python train.py --arch="tdnn" --model="sound classifier" --dataset="struck, bounced, scraped and rolled objects made by modal synthesis" --train_examples=78125 --gain_aug_db=6 --noise_aug=0.002 --n_mels=80 --hop_length=160 --input="log_mel" --spec_augment=false --win_length=400 --targets=["shape", "action", "size", "striker"] --num_classes=[8, 5, 3, 2] --norm="batchnorm" --hidden_act="relu" --depths=[14] --kernel_size=5 --stem="single" --widths=[256] --loss="cross_entropy" --init="kaiming_normal" --optimizer="soap" --beta2=0.99 --learning_rate=0.0014 --beta1=0.95 --shampoo_beta=0.95 --eps=1e-08 --precondition_frequency=16 --max_precond_dim=1024 --merge_dims=true --one_sided=false --adamw_lr_other_params=0.0011 --max_grad_norm=0.5 --max_steps=15300 --batch_size=128 --epochs=25.1 --lr_schedule="wsd" --decay_fraction=0.3 --final_lr_fraction=0.05 --warmup_steps=450 --weight_decay=0.3 --adamw_weight_decay_other_params=0.05
Rows from block 7 of a small sound classifier, named by matrix and row number. Each number is 500 + 40 x the weight over its row's rms, rounded and kept within 0 to 999. All counts start at 0. Numbers have three digits each.
Before each channel's rows are labels from the 100 clips, of 14976, where the channel reaches its highest value: "strongest on" is what is common among them. Only what is clearly more common there than usual is listed. The data: struck, bounced, scraped and rolled objects made by modal synthesis.
# conv: pointwise conv (model.blocks.7.conv.weight, 256x256x1), inputs 0-42

strongest on: ring; action: repeated hits; plastic-like damping
conv.83:498483451543474478475527562407502554497492548501482526582476542519503524419450530524605543463506486509470465485466495523471503461

strongest on: rolling; striker: soft
conv.85:508504462468542511424483473516499503476373534499442487529526525521502497497509456485489525405557496483518479572516474520559515461

strongest on: ring; small; repeated hits
conv.55:548542527560520513468537501509507557436422488558482510554527531505520463492504463531533518468499486454512445504512476448493520462

strongest on: rolling; hard striker
conv.153:539489472415543527462497509532597474490471512527470534424491467479548472477460510447501490541495402443459558486493503507481473403

strongest on: square plate; small
conv.34:457581601501496502447595566513533469420517516522582466544542521480452531552413525490494416483546522435476513498478461478504495514

strongest on: size: small; bar; round plate
conv.235:491535441511526555434472527556461489499474498517488507546474440515526579513551576474477486481452434483598504451467546512457484570

strongest on: square plate; action: repeated hits; string
conv.158:559497446469424505512494501555538570512446510541494449507512527445482520460520431486513507494530530449443481571519490463433383486

strongest on: medium; ring; bar
conv.179:492448495519477465469538496526505496507523497506539490526560497536507556507576567489416497422549501438482516549511509545512423483

strongest on: bar; wood-like damping
conv.132:480472473540545526541505450542580572490474541446479513463511502518564534532482490496521508487512563524495521491466519478489558502

strongest on: rolling
conv.81:464473486475552489589519513476559512526468517488483597569531496509515515482492509523512523544494563619545510492517473520468501540

strongest on: large; repeated hits; bar
conv.112:441503476479463463588542551516494500551446496565524510489446559538452563492469589461574555492476530539494524501466605512475528440

strongest on: repeated hits
conv.49:477515485484501453453483481475542484525454534498460415450475529475476558496503538554507455649530437469557524455507524396460530454

strongest on: membrane; small; plastic-like damping
conv.70:485483571508468486488540468542485480531486452532524530488500503479502453503506428563395595405488499516422477549456522448506525453

strongest on: round plate; repeated hits
conv.107:487493516511475511391513459429501465518465551509522468494489480512523474500483530568530460428481429520461496493439481465477474480

strongest on: clamped rod; large
conv.12:493461523482445509589534517539532508510461527528518500435493471539534467542514479535508510524510453419521477518486524525493530424

strongest on: repeated hits; round plate
conv.172:469498463532563459457488579492517508463446467473516546500405537503481525524503518531420526531514440546461486512440481507430475431

strongest on: bar
conv.27:440518508492492447542487432478482531493471514415477536527532468513507455449482472513497435543463476486409550460513532499506493516

strongest on: large; clamped rod
conv.118:443453492534574471483523555497480571513571472563536527494511541552552498478443446514513504410541542472465526478557462469564485548

strongest on: large
conv.216:467458506499483466542545514467553575536452458512525452411458500448481506526482518528467489567536433479469506447501449455435508480

strongest on: string; small
conv.72:525544491517430490509471449566543481486500504484468455477499560473479485538519536484560459479538466468448417519509523494504457494

strongest on: scraping
conv.58:519519436539457533544531472500454466517511490470514445484520492509449501489490511502453435511531552516453485456535417388513522518

strongest on: pink noise; white noise; clipping
conv.15:448507489555487533456525429464499560477528622554513510498478471567557483526484494515549488537513547507437473472474518489517480405

strongest on: rolling; clamped rod
conv.204:503492493534537489497526520521526494473403492540474496555452520540487451489491493544539528445422308399571448435486550538547494523

strongest on: membrane; medium; repeated hits
conv.80:521497467514505470514468523580552510518609489459480455463470499450537516434502557518489448484469505509434449436529528508481546460

strongest on: bar; one hit
conv.245:512426520455521472537502481359510456506571480463501460450562517504484500460498432542539541507507479406487539551448481475484559464

strongest on: repeated hits; ceramic-like damping
conv.90:493494506478365528526528490512505545480495520502504569618491528517490554481505484489509478601501520521639528506574477488606500491

strongest on: repeated hits
conv.250:459507514525539502497488486491465513493475420514466442471416526503502554508548471465458480450480458556489475470455444476541516439

strongest on: repeated hits; clipping; text has "clipped"
conv.114:506501506488539542502451519462557494480561457495475454493487469443557483553488513502420514452445476489417490471489534481469476520

strongest on: closed tube; small
conv.221:450463501597569513453409503475508559496453493507457393448499551491439486485512509500571407400487530573516581481452504544466417534

strongest on: ring; clamped rod
conv.57:503547443516406510467489519476502524526518548514521527420467503511479502541530515481528554514464474428467482454500465524512552398

strongest on: clamped rod
conv.159:481530507474432475442515515484468535474488445491541444534585500503501531517576491519427491500500481474605532460427495464486525478

strongest on: size: large; bar; plastic-like damping
conv.76:414449499492480509454527445554510504511463508481547520576530470511485490505474540559472562517503504522589498500541451516504497569

strongest on: large; bouncing
conv.96:485466531437529446553406478510463455496574544498450409500516518448599520492522524493504555526522525491574498510571514539489462537

strongest on: repeated hits
conv.20:524480520554572428527555553517521514475498482439507489444503503479498504526507517459491491458501540450591506458518441498453522536

strongest on: round plate
conv.167:479493556528493522415558472552568487510493533513488466466452468528510529523555530472468488506525567517478468574506570502560513535

strongest on: large; plastic-like damping; bar
conv.183:495504500567493460552489495524441494530503560472532422455439476503444542515531543533500488531501473471533545546472439577443560466

strongest on: repeated hits
conv.231:505534432528506485509524478500508550459525494481453524536473458415479502546487494591492468532518450531497470461491524422510467463

strongest on: plastic-like damping; square plate
conv.9:478480528530508469533500498546470478460524464540508474485475491474507548504553481538520510470474518520484475580478493510465585570

strongest on: rolling
conv.131:473501503528483529423485513475489460502496482547480583557521574508522448514483443518547492484517346361374502427479534469534505487

strongest on: rolling
conv.199:527522508504494468487467497489656505459515487572473560450445506511530471510505494511539478477504488416498517460480443496467496624

strongest on: bar; closed tube
conv.127:476503467432509534529513494480412504526439511452479488509495448447521494476437460552568427498468514516514494465409470498512564501

strongest on: rolling
conv.4:511474535556497484494516536532523512466467462445615573536467548515432554472441499516534482529554535398435467549424493545546510492

strongest on: repeated hits; ring
conv.60:488506503609546479506534535512535539522524518534469442556522470506499462506481502480545526421495536517485481577499451443488494517

strongest on: hard striker; square plate
conv.188:446480565409514513553494476487454523537418432473536483507541450432532545507457565459478449610551552449522456419415573435475515544

strongest on: rolling
conv.17:533501496473497493443476527484620491477467524549514451501440472540457520527514488484470487533548408366476480452446510486494510543

strongest on: square plate; large
conv.230:517447541513475474521454529433536482464526470466529546527553506494477467502467498493576464513554487495476498493506512545545525479

strongest on: scraping; round plate
conv.186:467472495559532499479519447521467530461513477351543390527425518469488496449508509461526439471453538480471502496507461490504497443

strongest on: square plate; plastic-like damping
conv.23:531516558503486494536569541546523534498440522494525498496479591429481599464491441553510483492509462378468504527457540433468573477

strongest on: repeated hits; clipping; text has "clipped"
conv.151:477541536514451489441528505477510460475476446494453496533546563512518530525479580458507502493482564491469526473461502522483523445

strongest on: repeated hits
conv.198:503503615518471475596498500502609456567509500486546443537563525502515513473490580492500531583464575563522563460525580463541486487

strongest on: clamped rod; plastic-like damping
conv.128:477546461555478510448486546527524510451489526495510466514450430509501563542530480457463402506598536472468484440429499537453525564

strongest on: ring; plastic-like damping
conv.75:492506478533571493530498504522449536451511513501444503517542492516526489445506466482487492514477439381620481526487513488416494439

strongest on: size: small; bar; plastic-like damping
conv.31:411530484533492481492509400474487482575519474466531455536538520455536571507510467464529438468545463505435471626541512545483489534

strongest on: bar; steel-like damping
conv.203:451474455526557529530527472510471482503492507502397507507540531508455498491457570491484504529537488440575531473462446528555582539

strongest on: string; plastic-like damping; membrane
conv.32:495556579462500413545522497557472498453599522460534491515494528465539504480563506542484460505514445491476436586538473519573525526

strongest on: scraping
conv.94:532471561484516466427471519513530543539464515534534435448499478497495461515508512486507462407475492558458506518526435442400503534

strongest on: hard striker; square plate
conv.146:486521479541469450500522506467471502522469437524506553519568467487563467449504525499495531479433537494483504491545542507503505451

strongest on: large; clamped rod
conv.133:460470460492480423456504486537455512500545516468587485477476495511478513521479518517550501542484513468471484526513497387631544496

strongest on: scraping; hard striker
conv.140:459503470477441510520500488527463561434507446522488540441508442516472519490501531517556508470506498508498502426520417434539545493

strongest on: repeated hits
conv.247:491522495497611479473506487514426479475544542478440515435517421476479592478490496481436481496466517530503514515496562597418498531

strongest on: small; square plate
conv.138:489551459466498523529519440458429454440524505569512519429522476428439418438492520544544495484543466413529470530497505434510518532

strongest on: medium; repeated hits
conv.87:498506509518585392470529482388498522446461560559472459559476494486491558599483447418521546470470501529507527515469564462491464493

strongest on: ring; large; repeated hits
conv.79:451466489471521530486471501524514548462525523497516466544579441540548541483483478509499594466444477581445477491541523476506497449

strongest on: bar; round plate
conv.45:528525467518635544495572461517505470452461536419484475582539523533459483519538489499492458500460542536411476540472502452573510421

strongest on: clamped rod; plastic-like damping
conv.208:469530540467532518448500570523472544476583512460461430524446486610512467519511465512479467496504507485531530524539557482498419521

strongest on: bar; plastic-like damping
conv.240:495448424462490493430588528469487554557467443545490467526533513536501537513456454636489540432483561400504429536548536537461558486

strongest on: striker: soft; large; muffled (low-pass)
conv.160:462503503516417504562463496506461513493424536486510502457607456508421463497522491488546500454453515540401548483554558498453499460

strongest on: repeated hits; reverberation; text has "reverberant"
conv.254:482503531491504502457498498566490532452525514510579575471497407463470427486494493473490502506459462493495560528531506446541522477

strongest on: repeated hits
conv.137:559510507484480449424486539490517499520437451518564474447437548502481501483482509498431569450516504476521432455483446507544492511

strongest on: small; square plate
conv.69:509568485506493479455476567516483532579545514529431504535497434505498498580561402486523495532463508557560492486543522539523494586

strongest on: small; membrane; plastic-like damping
conv.82:535446482499523485480443530496509478425473490549489512470574469536458554441456422548565537541534460488523505520504477507483592458

strongest on: striker: hard; medium; round plate
conv.100:535512571466503566551486489554510499502515512536560464491527505503562529611497444459478394493451471460487513519448461461454518486

strongest on: ring; size: small; plastic-like damping
conv.19:568491510557547533491507514490490558421453442516550509525425453505463508552520453460503482527553434483470486487526523504440491552

strongest on: closed tube
conv.62:452406459475555456490547545452438534496523462473490467448505546435518489478452482526551502483457500519471453477490563449549503496

strongest on: hard striker; repeated hits
conv.152:506504506591502486471458492512526494495464489479512551495423485560483526518494502499495513421502451541453492540466500476467482458

strongest on: scraping; square plate
conv.13:458522606488527472429469515510517498536473477462548487505439515496453528491461465556487568432449534514439440570491494445473433499

strongest on: medium; square plate
conv.30:494585511517444563474478474552489497501481476474497499483504471510536459463471441544553556468405499451482506519463521473545400475

strongest on: hard striker; repeated hits
conv.102:495458569463577513491553508487422466455421555526491497560409526480535549471495550534570537585561547491509521504465512492494490547

strongest on: ring; plastic-like damping; action: repeated hits
conv.171:469501443592536447482517549509536606472483467500541475473500474527567498503501437543543559474547468495444447435499540498454523528

strongest on: clamped rod; bouncing
conv.136:475475425485459503544438455522521514526521569490507499435520513553425515468527490553530487507435526488581528437492563548536530494

strongest on: closed tube; medium
conv.73:437430527491538470432491547523483526520545584582540461492493519477482511398425452546499534469508529421500549580445493523451472583

strongest on: striker: soft
conv.21:445524509533544473469548477504480529457497484513458455592491505501544457492478523497508463492483489557510517525566468452510426548

strongest on: bar; clamped rod
conv.215:441478539461511551554499536476470445456488491530474482497490449499431432406375498423507507463533471495461497456507508520447549527

strongest on: ring; repeated hits
conv.165:547482503571448492477455601498570443494511501454466537553532555566464475477544412505444452443465488482513500415463526512455473508

strongest on: clamped rod; plastic-like damping
conv.253:449496480520519435602543543494406558495477496523491491472437576489476487552459522542521468544546508519428437510472532552506500534

strongest on: bar; one hit
conv.1:494461439503440546473520460462441478579436507502484541528547499548465486515522456487563454452566474524504473505531488439526424533

strongest on: clamped rod; medium
conv.201:458581455542534437458490539522414561480506516448472502600594497532463474499475478543518500438534518475586457562512444411591488546

strongest on: string; repeated hits
conv.195:415540493541528487532496462467500471476483496446497534529528492437527515524460411513473502494474518458437446490517540499470437517

strongest on: medium; action: repeated hits; round plate
conv.206:407470535553527522537449496508479449461453435513520490483565481508472520511487550534544546500440497540528481541511470506580472533

strongest on: rolling
conv.176:516497548471463466544461459510499446448520554525483530455524498557537510442488505446470481528488386447486513509441494494407554585

strongest on: rolling
conv.252:488496441507570470501483518483554517448531434528531430530463514481526462508545524533489497482438382429540453453508525536417494509

strongest on: bar; rolling
conv.225:484555483473529442575540531466485548523533449463559418481519399454475504503491468483486530537468476535500530542464396544506523525

strongest on: closed tube; square plate
conv.210:491448512494541426507500461508548447498528498542466455510568507489486512500487485576518406421516500558520521452487537510496475546

strongest on: ring; repeated hits
conv.219:483476513555536531452518541503561523482513478563514489506518488496530595501578410407509499511478460524428478488497552519471483522

strongest on: ring; repeated hits
conv.129:474507488505490491534531594460480514544547472563475469523515515473566510499542492497607495448504540490495435483514490498524494383

strongest on: plastic-like damping; closed tube
conv.161:552566523491454441528516487484508473533527507485495556527506552475495525496528444481491414494522520535494406499456528519496530486

strongest on: clamped rod; repeated hits
conv.106:506460544542443429448499498514561469529490511525513498534448602426486504534535470497498477553549553544507482541515473460502550413